Weights of a small sound classifier: 3.6M parameters, log mel input.
Rows from block 8, named by matrix and row number. Rows with one number belong to one neuron. Each number is 500 + 25 x the weight over the matrix's rms, rounded and kept within 0 to 999. All counts start at 0. Numbers have three digits each.
# fc1: MLP up (model.blocks.8.mlp.fc1.weight, 384x192), inputs 96-191
# fc2: MLP down (model.blocks.8.mlp.fc2.weight, 192x384, transposed), outputs 96-191
fc1.286:496507507535495473504508518527546500503556494489503501500447481527514457511481511474514580491444476489536530496475495518492480511512469531539483484464498492508499493493510594514476543504490510494506468497490486492510446492504475507500481495527529487479521509499493553491499488482511480522
fc1.287:490525452511446488471526509476452531508460476469508527485493469480456573499479499487489504463559560507460533449506503507502500521494512477480489523478456526494453543501531522508547503470522500521481506485497496516508534482474564507511514484527511474506489525532434471501515453506494498511
fc1.288:513505540524492509513488507498514465496498500500528513512512473498486551499495476521521488469501486483451493476494496481505489509512557528500508510508494502476494481491513485512501512523508490500499540514469498472517498519477463468510472511485499506499530487472537470461478502504563511485
fc1.289:515526517477564518504501499510457520524448490515471481474504515504492564530504488498518482523548510505454502537492500534457519532544537472474549478500559498465441547510508496487512443469539468496502473502487472489516552506517539480543483470547514498514491512513514478556482529501498507507
fc1.290:496510518514492495508487530505496484506525493518518522502494486492512461508509493434500585514433521492547507506489484532455524523502478500525495496474516474497501501496501577503489504456505498497502491487468493494491457496491508514500486486504530484489508513470479548506489529506511468532
fc1.291:503533492505453494477527507498438532518466484470500527482478469507455579517479513478506492452539528503441531446505506499502469521493527483471508507474463526489420537500524534492548499465524498524481505493497489522501556482483551486528532484529516459497485529549474470487515467507483496519
fc1.292:502509519522484488495497503480534483505497506510555533518504495495472559491503486510511498485457499522462503521506513490507512509485532544501478488489505493487491496508504487498521486514517490509507552511479507503495496514490474479505491496457500511511501473451514495466490490506559501497
fc1.293:494506516518495500504471514513509473495536484509488505505489513494548459503518523471505566512448485493535530516484503520469497526499467508524483502476532531507504502512500562515465550485504489488499476530484485505503477509528500505499504490508542470489509506499494553524509521516512469509
fc1.294:487510514492512503507523511473476510510481487506485483497502502496475477509503492473514563487452500488513524487517492502492485524518488501497489492483521510505499501504496557488502510498514483503489502465485492484518487498467496506500492483499537508491506503517507557479502492499512460523
fc1.295:487508510542500481492516501517533495496565479504504529486469497536496458493480524447512569503429481498546515491478498513476488520486467532557470466482497502499508488487493575495477530478489502490493483496493491498511445502523482529496490495542520473496517513507486548507520497509518477521
fc1.296:509529499480535510489506511514458521518458481491496489495510525509498574533504492495506496503543540507455527526490505512470510529532506491486534491482526499475421526484519532490510454482545475475475467495484483482501550505511532475543501477535511467510515514508502477543470503505505493499
fc1.297:495526450520446489460526501489451512512460481470499546488481458499449560510482494474508494440541536517453533420515505495509478525494516491489490527476453546492429560504522540507543494467522506526490519494494488519508549489465550505529539483524517478503487509537458482467514465492493504535
fc1.298:496499509534503513488473550498489469513554496497473506482495480509519459495504492439512573504461475483551503522495504534459489531510488536542505494504502508500504503506496553508472516462518492496506505507445485483509440493503493501501515480506507509514521518478506538482502524465513481542
fc1.299:514504532496522503488500507494521488514503509513551516511506532485507563487509503519508478510466482497450494512495516492525535504498530536508484480523526482490492480491507470510488493515498492488501521515480508484500494541514469467508475498452500504501520453454527490496494506517560507492
fc1.300:507513547537484492487493504492521468494481500492551539504527504507494579500492491532504490478501512499426491498496499480531484509507546528511492503507488500490487472503514484514517494535509507506498532496472505495497509519480449463518485507493508518483524472456539464471495504517552502471
fc1.301:501511522541465485511529497481541497512497493486538525529512490485465571488477498521523489473451504533444503484500515490515504506497545542502473509491493496494494485507505484505532500523510496515488545497484501509510493513477467487505495495467504514499511484475516486457511490491548510496
fc1.302:485515494498514494495506507506492504511512482507479535467474514497541476540490489466517577508442517493525527530501502520477510534503483497503503496476517519485501496493492580484498492482519494487497475491473492496515491495482514495496516473503518516505507499523477561523514521507523477509
fc1.303:513502495512517524521480525538521469504552489494471504529497530497526462510510538477514535493476453467538507502467520514483484513516481537564507516498523525506502503529501531517453537500496491473494493523485476478524456520532488517518490492512536496502519500502500523524509518508521470507
fc1.304:499501506521501520501476526539525480510564489489462490481493502526525465498534520466512559517482467490553515528465503534472516522499479550612502514493529507515502494517501529518470522481505490465493478510462486480501442500534487503503517487501511504503516518489507528524492533485536482530
fc1.305:514506530510491497474524497498519479491497485522492526494505494486483549481498508519528477461464490516458499479514518494517494507490558525502502511507513530494497490514505476500507488519504478505478519499491492503533508524502472481507526509459506492524512479488518505497510466490546510497
fc1.306:552504544540483511494467493549537469505542497455520513495480492487509556485512498522507482507485514475469489482446512478518509500500522570527522513516496502494499470519541483515483518526499499483510506539475492459523470516493448471517497513484506470470523476472537493493489494530580488477
fc1.307:541501539535496517502465505526527477500528503473520482503467513492530544494514490527509478531476484485463487514465512491515518499507521548522517497537499499494497473509535474514464512532494492482508489554469496474522486519498450474517489504464505485497518478484540480501474481529580495488
fc1.308:494511511500488495517492527489489487512520490517506520497494502476520460532506474465502588509436523497542515506498494524449498523509475503521502489483527499492498510505485581504483508469512498496498493488467495489512468487470501512504505479510532490494520503485490551491482536497521477515
fc1.309:533521524488572528482477505568491502511531480469475470489488524521494544532536519512513501527532503472475493543461512507467517519515481495511545491502548506499481502528531512499457450506510482418492441531481477454517517524544483490532509484522519436495503505520506483567473545503536484493
fc1.310:516528479468574548491492502502450505522453488546478472490510524529501576522509526477519483525543480476468498540521509525464508531535521481466539487526560494460444549502516497493491462456541456479493494514502475480521553520540549493536497465518512493529506509514501486545491509517499507519
fc1.311:509519529497510504488510500521530470524515486515554539504528504487510562495503493515513488482488492500457501494492523496510513510506517534516482487490497496490481492504496479509494492527505487504492526503483496486500494531503467482522488499471515502509515458465520486500491508532542506494
fc1.312:509507501550494503497482523534512468507570508483495521496486499484496465493514488446514559494465473510520508512466499529463510519525467522556491486483505508489500498513508544503495500468513487503514530507476484494522445519516499518503499482497520493501505501495496532480477512482529467526
fc1.313:512527485480536497498494498517447538535447487496488479484501515521494563523494514479502481510552506511461503534489510524454518542511540479461524477498525492461431563501511524491516459454544478507484490516491476510502554501527546476546488462543510509500486515507513478536489523495493511510
fc1.314:501504510499539538491481540513499483513547491499456475511508507501521478484491497478506521513484479505510501520485509537489508515490479534550507512513556498519492497506506504494457521489508476461491495490460495486525464507536492507513496481489508533531501514479504510524503543492556503516
fc1.315:498506491483508489486511511495485531509502499522508512501486495471517478503504491473506553508449496487502517477516497514472494518528479500505496491489495502511500501505495568489500530473510497489486470489482486503496492505481520518508498487504506488506514501513480541510498508500508471515
fc1.316:510536464472481482474522497489454533529450483489508530496494485502493571520486498491500494463544542528461528478518506510488498517508516483487504500482466512489420561489518528502552492481524483524477522491506485526482552481501540497536503466541509495504486521519478482496513492515489516487
fc1.317:528504530522477498507489496514526486503508489490540506534497503483499590487498490525512479496472524500435491497491510485508498506508536537511500505520489505489494478504524477512495513527502499508496521511480487479531483511478459477515492508472501482489527469473520478475488481514568491484
fc1.318:493499529516504489499498506478522482491485501511551543510528500480477579470501501519517487483460490541438491495507505489515513504485552530503486482496503491481500481504491473503518493513506492512485548498489505510506495529487474475496488511459496534515512475461518478468500477496551517495
fc1.319:496528445514443489479541509475442518519457472492494548488481453486452550499479487480507503434530529513459523428516501508501485518493520490478494519474469535494436558499531532496550492463525499528480524483496498520503544498460557504529521475526513500519479525548445473469523454495486509525
fc1.320:509534492474524496494505487511454531523455481514480480482487512512481559518503509488505486492552533522465514527494496512472530520532526478469540499472538499468440551496513514493518465457524476509476479506502482517491546491537547477533494475547512490507488525512493477542494515486480505506
fc1.321:500510502515496498492472509532540493503545499479494524500478499489515461509507521480523556494450482494554512488470496501485491523514487528550485508476490533500500499505503553506474538497504507495494496521483496491510462507517485518500507492521532517487513507504496566501504522497524477511
fc1.322:457502523475518498509534503470484513499500510527484531522497466461481452515496469458499581461415504514528500496524489506467492509517488496508491484453502521477522479513470575472500482475499497517475501454492505508504480505493500502485486494504517521487489515536504542461490496499498501502
fc1.323:521511507511473529494449526550503451516550493456465514508498501472527470531550527452497562505478499503526517504464514518453522519505491539551520531495547529488504499542506539522457514475511491462502498532478479478503482499524488508501509483508533511491494517487507532546481538513510451523
fc1.324:537504540545489515494482496539527468502544493469517503515476522496521563490513503528520486521479493463457485513466513466521500503504510560519502501528473505505497488526539471530475522536501498488504497527484489462519483518504450459516487511474508464487529481477535480499490499520560497476
fc1.325:491537484485474485474533504474453539512449484489492515474486464510480588519486497495509489463547526502444527479521502516500467514512520484478504493478462527491404546491506528493544495476518498517476494485500494524486558479489538501546507477529510467494486522528486472485513474505486521502
fc1.326:464504508485503492494528494473496513513515501535494531491478503496513451504499507460502577508406477507510510508525499510479479517511467495496456430471513509480506501496459590489503506482502482497472488460484499504496460509513511518501512480531515476499513505544493520476515491509523500520
fc1.327:520532505467535512494488496540449491515472503496499481484484537500511551538535507505496493515524524507448527520480499500470532519511523473478540484485496504465438524515503535502498459503527482472488465517497489480507545513507524492528496483525517473505500490508522467541475519533495504495
fc1.328:521506525528467494518503502504534487496512493496531514534491476487474571475503499521520485472461514521435497491488503494507501506501538542508492498497489516494494485509518478503517486517500485506498536517485496501528488509492472480505506506465497492502505489475514505462504469501561497494
fc1.329:504540506483547526496502501526460529520479480503492459513484524525498568523508530500499479523546513497454507535496503503483498518509498489495543494521530496474420510513505505476480467492519483455495450505496475496508541488534511488535494481532504433496500516525514471557500532502505505496
fc1.330:495532516476490480494512498490440535521431486506479488473490504501499567504498513500502491483553536537451523489504493514480491526520541484473515459487507514470428533485505520502546471461528485522478500517494494519487551491513546474531483486550512482502493521519516477516498499488478509501
fc1.331:513505529496534504499501492476520486503476506507556543515524526482507571496498513518507481492476485511444491501507516488514523510511568521495495466491507488474497484503488474499511493512510483504493548512488496504499512532507479475500479511466498515503520469469528481500494492493555522491
fc1.332:494526493492512495509501494499447510518457481488493482500501499516482583519495490493502491494543517525452513494512495496479490538506533486472517485483489495460436542490509523485538491462552500514493510495499490505497543474501550480523470480544502506499488522507484476515491519503489517504
fc1.333:536530509464564528502494507540475458510505486483511481499492542497512553512551501515513490523532506457476516533471505507482511509522492498487539487499530488508440516530522528507466461506508478454499467506495474427504530545515480510540501487524503438501530464479511482546461511529507495491
fc1.334:492492509494534524528497519512509518507531519500475496513516518507533477485524507473489536521470504493537507533504505518496521505495502516565515537522522498517507486517493520509470505489501485481511484489454499474497456474522476495507492485487517552501505512484533539507487524494541485505
fc1.335:494547493483519504495482508519484493517466471504505477487495529497508547517528508513503496509537573465477512525485512515492493522506502502494536527492486517498452522532503505525461483511512487470490449507487484481498537496497503487542525478536511455501528502488477477549476541523513499504
fc1.336:466508512507506488491528515498502515509536486516473529472469492523498454518497514451519590497432467480521524499496501512487487525503465507510466450493483503489500500483480596509504533478504491496501476464481488493514455513509495522505497491515522483494518511524492546488516502505508479530
fc1.337:498527456524448483471526497473451509517455477482517557482484450486447559514491472481506501434534538509463535412521518494504494521496523486488488525474450528489438561505531525499537480469524497527483533482498484516513538488435545505525538485525511501497493503522459482457515462492492503525
fc1.338:505497540532512511508493502502518460506526505480515485495484491493502468506510500516525511513449473499526498508498499491503502515499527522501514483484479477460510483507490501507471505512504493514528511519467491491516491521494459462497487500461507505491506502474525533478490500463552521490
fc1.339:462508518479499496485522509498495515513510491521480538463491488495501466510478494463511591480427501499520524522492502509479491517500477510505487474471507523493501500496480586487513500491513485493490471447477493496502489498507505497503517488512519513503510495533499556493502484489520484498
fc1.340:505537513475536507494508491517449528521462483509484478483494514513495579526512518493505483488546513514459518513489497508461519527533532473475538487502521500460407528493504519495527489471534475495478475497493474506484562495514542484544487480540517502506496515519508477528489518504494504500
fc1.341:491511507485496494499516509499494495503520491514486536483488494488504471520504494462511582506426518503512513497509489511475509523517469515522507490470514514487506492502482587495493509475502494494483464477489492501495468495476512511500507492515510489488512515523485540506490519495513469511
fc1.342:513534486469571532509482501503456510521450492536460457510489525518498574522511521483515479512539479489461504540509505518480510518526513481480545476519559491458439547515514501479499463470523463471490488510507475488511569518532537505537494472522508504521492515523516481536489507494494509507
fc1.343:498514509492500488488495507496488510505517500514513516495484492480512471522498482464505553520428502501521513500492487525476519523512475514527505494473510495478504507516500552482501518485513489501504471484485492496503464503488490512498508487520516494494504500506490546512499519513519483513
fc1.344:489534470493454494465532504467442528508450489493502541480485469508450568526474494478505490441532539509451527429517508507498481524510527484477494503472464528492418556501516538494544492461520504524472520477498491517493564497485553493532537485524508487506491513546465472487514454497487513521
fc1.345:514530498481534510494493501508449524521446495513487495484495520508501573524498503488507477500542497507460501527499508513463516527517529484468547469489516479448412557496506513490531454459542473504488479505498478506503559500525553484543483477538512502512494513513508480541488512500486505501
fc1.346:499534486473495481488512493511450539525442487486506499488478500512490569518480515485508484489554523520452518498491506509471505528501537482475516477484482511476404552504509531494539474462529491520483493504502482525495560480522548482537502463549514489490479534517491480513512501512488501498
fc1.347:515535520499551512506497504524462500529458482493501481475486508508482569525500485497527492507547513462455507507462519496462515527508553487464548462473511495449428527510518512493513473477532475493496464514484471494530539503507528470537486482542500453509500523514501471539499506491516520498
fc1.348:475508511494506482510518510493488504523527485515504513495495501482496456522514489454520587490428506490523520505510499510483481527521474495511483470479509505474502504503491584501500510480503487495487486466472488493506453498474492520507501481516520485491520505512501536469489510499518485541
fc1.349:491529488495442486498543499468429546520442487480504537504470475493472564519479504479510499438535550522456532431534506506489495537515536483475490490466450511485418532485511544488548495453531500528475522470492488533503546485479560479531509478538514480504477519548479474479516457499491508512
fc1.350:516514507527497495473497506532528503517565491479450548449477474494525456524502525474516581481435497501526512479463499514476527536501489525527494493454519527493508499504521574481493510482501496500493484506483478497516442502498493504496499488532520496484498508512504553518500507488514458507
fc1.351:501510514538477498486484522526510485508542493494484512494477486513501461489503528448512557502453489510558511495471492536448515527509483520557481496482516520503510491498505561495467499472512496493502497518480491491496448490522492501497490489516527477489494515508500556520508522491513471512
fc1.352:508507528529503491492505502494527490494503502494510532502488479498477555493498521524525489453454481507453493464500509494509497504488560535496489482524499528492500484512507475502512471510502482508491531506490496497534491523514472476502508507451500495512509485479517488488509486493546501492
fc1.353:508519468492480500479481505547541474499568506466456554492479517471518475493555521504509503484487512503522492508461519502504563500503467515564467539496532572518501515528512500512456487521483498475508465535493496480500473508515485526507517497501520510497496490518499510549512531523506499495
fc2.286:478405505503479501471530475488486533484503488505481540492483484508473538491462514518528479451552485522483514463506508482505486488489501480488480466508458504497501510460481487514498504506489496509466492501531507534506504480515502482493496520494440491503494523502502479500545453482477514490
fc2.287:439516496505474433476550503464542578461513465546542530521525506476478443459455505492487494464453545565483565464503542505530469468489459533533441507505482501531535476442489547536513536529448548523422531446516553524468468486470484527468508542534491500488512460507491510457538424539499515497
fc2.288:500467505506505524520467519500499479498491518513511487521505512474519479476526497502534498483512462464498506506498499507486472493500498520508496489544516494496516498501487505549472533506499469485501514512491494475491496521479477509484476501494463507524546477463528509482474509493491500512
fc2.289:507487487499476487453538490497510559482501490535473510464473479508464437471473537490550482458453473509477540449512529516506485496482489512526482453507499497499530504461484515487508480483490482502468498500507500556530477501510534510494528508520429489512502541519472491494537437490498511514
fc2.290:490428517490501493478502471503480475497491509499522512495495500499476562526478484511506475498559512516469520504507510496489508509512514461460501491492504504488502521499507487485501492495507507500514486511514482496514523480473504474504504499479487481498506500489506473492506491523485491498
fc2.291:477497506515496460473547507491533579475513465534513515504521499510471433478453493477524505461443513504466608471510585512523461480504468531535463486516479494516531475433515571517507496513469525492461510475518516518500472477481488523484498532540468495483509505498500513480531432520510495518
fc2.292:498437487494517493491494514509491505494485530507527506512512520491510484482505498497531500481527454471514504474509486514507487488488482497494488502534510479506548509475491494528476500503483484490517530513502505465489505523459484517469482503490437527510538455464516521465489511508472489507
fc2.293:492485529504474490478493471502486457498472520466552564491502509494471586522474477517512460522549525513519500525490490485508511499525515473467485496476485509485545513514544487498489475515497508513543511543522495476510533467469480471504534510479500492499540479480523508501490478541479507490
fc2.294:466437497513504499493526500488493501497484460511500525502502502504470567485447498494517500472535493510497533466522507495501457505509490482477467511519487522510502518480475506505509531492494506514482508478504490527505508498451505495479500502473509498506514514505506500488512496502492489514
fc2.295:493412521502481486476509456511478499462489493480499547477495495515473565530469514537513473486546502525483510488505505465514499487497517467459504476490496503487499524478511485484510497520481526515507491516550498516501533449494498464505516536475475490477504538513522469513528481500457492468
fc2.296:479491502488489501464533492488501535499488461534471487500506524525489445487480541504539476471474474491483546482524529520506466488474503516512502475532503492501530506458462507511496504489496461487487499509502506514504502497514506492502520499489447483525519515494496502508545478500481514516
fc2.297:467492494507479431463544499490539561462516496514536545501515470475470442470474484495517500438448521530488579445507550496531480471522466522532446497490484537515530484434523557525510495527455535505455525494531521552481468459459486529488528549540484499474519485506496521457510411483498504510
fc2.298:512347518466509541504485482502461493497477511509479520495520509490518549531492494527524482491562488499491502503518492487497498504522539466455515504515525497485510530486468476532507500507532476505513519502511507490494545472500501467478477512454467529500504491462527483509496500505476487477
fc2.299:491452499492520508486470522502490497502489520521522519492510534484525480465507512493529501487509465467518495487497480531498481486490488509521493492533525480512535503478480486537454509501497467474507533539503503484491493524482485509460477491483442506526548459469508530481487516500485502513
fc2.300:501470508510500513480480523514500512495495505511515504499499522486511475465502519496547499474512466464485529465493515517493458492479495514512499491552508494504523500466489518548472529503492472483492514515507490481507487512483468504481485499498451501517552479469534519480499496495483489514
fc2.301:519420493512521505473487520504499503496492515502508512498507501503494493482501496499537506481528453463493508475505497504506466491500476506499493492523520482510542505473487492534483510506488483480517524499506492483512485527459471515464491505488447515508536479470512526472484504481473488512
fc2.302:489458496506514490487512494503493489506498511492533539487491503483465577488468496488529486484544505526469533489500515514491493503514503490483462476495498514495501504527523502481482473493493491485495500513506471507518503517479505500514511498493482488513499496529504486492513481523502507511
fc2.303:468469536496522502470492489512502471477501477503518522485509527496491529513494502535524478528521501494535479523500474480517472481520492502491509491502530501509531507516493476478465506516480499496526500515523488463499511489496479476487526524458502492493522483481528508516500511530476495480
fc2.304:519384537501502513485485471516487497468495490489475505489502525514502548514508527543539473490542493511523485507495465472504501482502536491460512491514533518480543512484494467520499519527494485511490498507533506486494536477525476454468505539439471501480500499475542510518506510522472496463
fc2.305:506436484495528510465497516490484491503497515509502526485510507507514481482532508486537505492514442462513511484507489516496477493506483506512500475526518511493543513509483491515473516495488477479503522502504498488500494528494489522467517487490448517523536486491506536482501501490486490519
fc2.306:507439492517515506494471518530504522480514497498489497497489504483516470460513513494524512483521463459523511483474497513503469489482471521519484493543503518515521501482498508546474532504477484475505504530507496492488480509494487528453488511506456490509534487475509519494489498489467486507
fc2.307:509452493503517507484477510507499506488496509511490513487511511477519480476517507502526502486518460472503508482498498514505499491476480512504495495544517508502514508492497503540485508506489479486497515528502494484491492505498483520468478511500457514514532476474509515492494501512472485501
fc2.308:476434509495517501488519491500487501495496503500522512508477515514473550500466511511524484489548489510466517484506508503496485499501501470476482481520487511503495511501490488484484492500494492487506491512510486509511506496503508483514503509493463480501504501515506474496527463510490491493
fc2.309:514491522505475515466503488516491543495509474507461473481474542517496451491486562514536482492487477463469525507487524497501490521467518511500513476502513525496528505526485513500477496483505486470470460540496487519513498512548500475501513502490460463524528534519504491551543519495481491510
fc2.310:481487489463486505458523499489501573501490478542476493489516529509484425488480524491522495501456490510484542480516530534485489504488498512520479492506523505514544501455485511518506476481495489494488492510488500519492497481505523503507522488504470496512496520500492501526525465512501492505
fc2.311:507480499502498506476480514511491484501492506520516520513511517478507463477513492498547500473506468470493514491496505515507462492496490508515498485531507493504533504486486499535460505497500468486510528523511500462497493526475479498493496489488461504527549460467526518480490479504482494505
fc2.312:499461503505483520481462470526474444501489504492505548489513493471498550534508494508527480488532509507515508501486497491476509516546547488455525490502536531464530526524485493520487503495514495508525507534508493490503538488484513475477495505470490517501519504472504504495478508528482493495
fc2.313:510484467472475490456537476497507578492501492526477503457484508493472406478476528486540472463440482534482557455510547523496509490490488511524478464484520497503549512458508527500504462477491492504476491516513502559511491498509538511508520502531434485516486527523468498515524453495488517515
fc2.314:492478516486520530500474490499481497500482482515483497503517539480518484501517508525521480507500482485527487520508474503492463495507517497488506509530539511498537513486470475520479507503517472491488503505496501478497519518492492492474484502465472503522539478474522520515490521504488500497
fc2.315:476473495497512474477505489502494473495500525517527551479479514473473534493501494491531495485531471512483534459500519513488502494523492480488463463490488522491491514521511518483487483493490505489524500506511486524512509513477515506505524501490510485499513496505491480482493468549500496505
fc2.316:496479495474486464478528479485528566462503490535504525480513513489481418473484496496511476457442524542490550449515530506525502459488473518541455477497503496520550490464491524502501464515464514503468513507529528557481474487488503507474497533524439505498488516518496500491524446503486527502
fc2.317:514441498512510503480459514517498515488507528507513501486480522494531476456526529492533504490531461465516506484477500517495498485476476524518480478533508501502534498495500501554445527500483485461506507536506496501491483525509479523458485507507435493519552471473516509488493492506478497515
fc2.318:492436492498507492493474527497497493499493533518526503507500526497520491458516521497544507482533443485509509468512486520500472481499480505509477482534513488509540503474477494543448528507490479467491531514504510494500486537475471516457476495487430518522544471476516517473497505486473503515
fc2.319:470500498501466438469545501481526553478501497523527554506524465468469455470472469497508506447451527547485569455523543490525480481514476518523452502483483518515525484446511555526518507523473528514481536464520534542484477460444490523484521545528495512489494498495495518454520412501499508509
fc2.320:506500481473477490472526475489501568494486488536476495477497501496472431473495524488536475449452481520473550451515537515496494492485506506508478462486500488488533511456509526494501485478499470497477498509504504557504490503509524505507526503520451497524493538523481490509526443498500519516
fc2.321:476428524500507495479504478493502475489494508501530569490492497492474574505497493512519481486554475517516495479505491497492490495527505496479474473491488506495517499504500488488475500509481494502521524527512489504499507499489493479488506514467499491494499507504512483482490475517491499498
fc2.322:484431506498521480484526493503511494482506521496524528472495514484466539493473489516531488473523473521472517506502505512493509489521477485497472464486501510500499508515508482469477459512482512494499498492515482503512492513494507500506520514474457498487506495502508490499505456484502507481
fc2.323:508455533501505522496456490511478457483489525487507532488502518493515541520514499525523486537520512506506486547492482494494509494523527503479520500501549489488521513528499481514473488514502476481531489546509481455497521465493483470496510517454515506496515488480530515520467496513484487476
fc2.324:525445497524503513475469526533502518487519505486490505476485504484522470468511525494525524490511468454512517486464508516496491503475483518519507492533522520502533503498511512542468512496485491464519492539510477490505476502509486516463493508501446473512524494479510533511497499489461471514
fc2.325:485474509492507463482538493478545569462514473548527495486509510519480431467481505487519489479448506517482578494505551510516467456503465528540453476530496483529545472433484539514491483521454512488453513488524540521479464488497485526480506547535416495489515475511507506488523448501508509507
fc2.326:466455499493503482467526481491493506494498517528514540487489516504485528485467525507536473484517487525484532492507507504493502488495491483491467463511517522502501518483486485481492483501491494490475494486512495525507508502507518496497514507487446489504505503521501492512530455517485510488
fc2.327:485499494519490497451546501485502534500499454503468500504493495522451460478469528497536489456474488493471531463511531501528457517475506496496497466519476488487513505470500513481521505486505475515485508495509490509532493509509506505510534496508465489513508524507482483488547454474496518518
fc2.328:505443488507511501483483516518490499490511522497513504505495520508514480467531523496524500481532468465523501467500492510501471485485462510516497492527510510509551507487489496548462528506472496468506511527509503494491492525487476521452503505495438502506549482474510508484509495483460495513
fc2.329:485499501496474511484525490497507561503501465533469478501499510524488445482476545503539467475477480485460557488504549519495462503464503524522504477533483497510520492468481511515484506491504476468466489514499501522510488508527499490511505499512447471525518520518502488515530476499493502505
fc2.330:477489494480497477456540493474514584486493486555498497480501520512473414463474534492541474457455492520478560456522535516507487466492478514523454446523514481514540500436481522500508462491477493497450514488511523550503483520498510509478514509522416495520509501509495491485543424502504522517
fc2.331:486461494493535508481485522489487507503479521527515511500506533491509473469519522492556498483509436480503509470512488527495474483490492508512493466546511493493539505474478494526450511496491457462506522513505499487493501546497487510475493485483427497527549470486517520489503491505485502512
fc2.332:498480485483480498492514485472499546500481474542486475508503515508496428480479536487527489467455478518480556463521531514503475507481500509503488480520505463496538511447481522501509507480508476497481518486492506524507501491503519489499483495498454500529485513485481510480534469502488505521
fc2.333:474495500503496502456529506496499537501498477525481485492483509523472451475472530496530497480483471488493527496495515510501480512475513509511484471508517501491528502490500507471490499481505470487472498498493506515507495501529504487487528490505464480527519511522497504503544478493491494510
fc2.334:500447527498506521512469501505497456493499508517524492525527523470517518501514475522527486508527496495511496510494477503492483497531512504492496510516516498488525498514479472521478496518506477500526515514490486460505512498478475480494481521461475524498544452456534514486465533522515497484
fc2.335:498511514501496501468527481499499526488512479522476492480481527500499451471487522503520464490486500487474529506492536500504481499476509507509490476492489474496522502505509500481502482480496480495478494513517499516505479520541509485496520508516455483518512515509495471501530491511486534509
fc2.336:482413505496493504491515478492477514499484506499496535497494500499474559509466505515537473477546497524466527485507514495487488507502514468472495469506481530482500523486490490517501509499507486494498497489515491526521520459505513480503490508484459493503505523508501475497526472498483494492
fc2.337:489488498482485449485521489489524528476504513500535547502529475458480449484493460520488496451456524533491551458515525488526497477544478511525463505479481529504529491456527549509496486531472524507504539492528539520469481471456496518495513534526483516473509472487506515469477450506502520483
fc2.338:520382497483508521498481510524492495499500525511491515486505517496505502495510504503516505491544484488516509495488496511498497499515488501492506501516507499498522510501471496542477495504496477492504497531498501491485510506514487505465484504481470507508520486471511503510486492486472491501
fc2.339:468434503507508482494514502492493484500497524511518517499493498500473547495478501499534497475539476513476522483495509511490493499504492479488467467496488511492492512507512494495483494498490502489498505484504493523509504498495511501493506502480463492502504489503498476480510472503502493500
fc2.340:498478489491486497459540488484497564498482479531462493495489498514475423483479541493553490450444475504486554449515537518506474504484507512507484463505499488498541505443497524502514487479502462502486515494498503537521499503520513495506521496509443511533487530494486505487545436482496509517
fc2.341:478445507500496478494513494504487495492500515505521528502479510510468547489472497510514495480529496524481534467498520505493496501505489480490475482493489511508495511510514508485481486495490510499489487507523486527515506493492514491507510505494476477501493509520498482500526459520488495502
fc2.342:497491494475478500474522502487500544507482489540474490508514497503480435488484522490538488455457477509477534468517532534483478504496502518518487480500493500512537506459487508515506501481508474501476517505489504532507499489503522495507520489503461505533495528505483500492521463506501502512
fc2.343:483455504500512491473509489507490494495499525494507541496481499507460564504477505496524493489544480502491528476503513508495488505513493478475475476487498494505503515506508508466484510495491502504519502522514476506520513504482504496504522501484506481495497510515503484483510483532484492508
fc2.344:483491497500481453458550505488537581472514491519523534483503479494462443473464493486533502465440517531472598455510573501519478486518468522535453483496506515518535484423522561519515466519465528499445503489520512545503473462470487521490527539541475494482508506516498518484527415494502492512
fc2.345:497477491479480492466532485483498578502483491535474490478496490502481424480480534483532479456445480515486545452516534524502481493484498507509483470507506500510541506451495518506500475478503487498477501509498508547512496512507523498503518494506439497525493526511482500504538444475493516526
fc2.346:498481495481493477465525476500515575488502499536501504461497517498480400475485518486536469466438494523469578447504561517503514488497482516522464459494519470502553501449496538490505451489484490503466507507513505555510483499496516502501510518518440493509494524516491496496526467517489513513
fc2.347:507472498522487489457522501485511527487511476525482494481509466497466447479491506493530484467479510508477547478497536511495484502499495512519489476498492479495528499465489522477519492492498489531485520483508513530506478488486510495483507521518439501521498508472483489458513456514491516512
fc2.348:471445504498517498480521486488490497495497491515505526501494507486477535499467493515524488488527485519477530486510515503494483507499497477488477479519487520494497512508487497489491495503496493494486503487505487515515509488485510483511517511487470491501514506502504490480523465516500484493
fc2.349:468477496505464462483569510466523586479503449541493522507513477514464429469454499497541488446440516545478573452534546496537467481498481527534463483528484493519542486399490545515527499510478517536450536456506538547512473461481494512483490538511447516509487514488490518450537425504506513513
fc2.350:515443509503492519488501476524489502494494535473505546502488487494483569526467504503514481493550498514493521484495513497486506517525516481476500498483520520495509515505536501513479502506499511496530494520508478504509520468480502476495502509496493493488484517490504488511514507499480479501
fc2.351:510401525495505503478484466520484492482487520462513535470496517503485584543484505525500471488563520517504502498493486478497515499520529468463522496480513515491520518503511475496498483511495516517531521538527484483501534447494492462491517520459487494480493516496529478503505511510465487481
fc2.352:504443492507511502479484521499479503504493523508507515502506515516511489477505512492529499487509470469511498484511481521488475496506478515505503502523536504505546505483480490518468528495489488475502516496501505489503488513483486519470509493491465521520528493481508524486494533481484494516
fc2.353:487509525506473489477484485537500503488507496471525545474488543475501518496512506499489490515498544520515471487476492498499525482489511498516493533482524549510539497549518493490469485498484522498511478559509502496498506488481505483482523505475516483495492502511496483549495511527496498506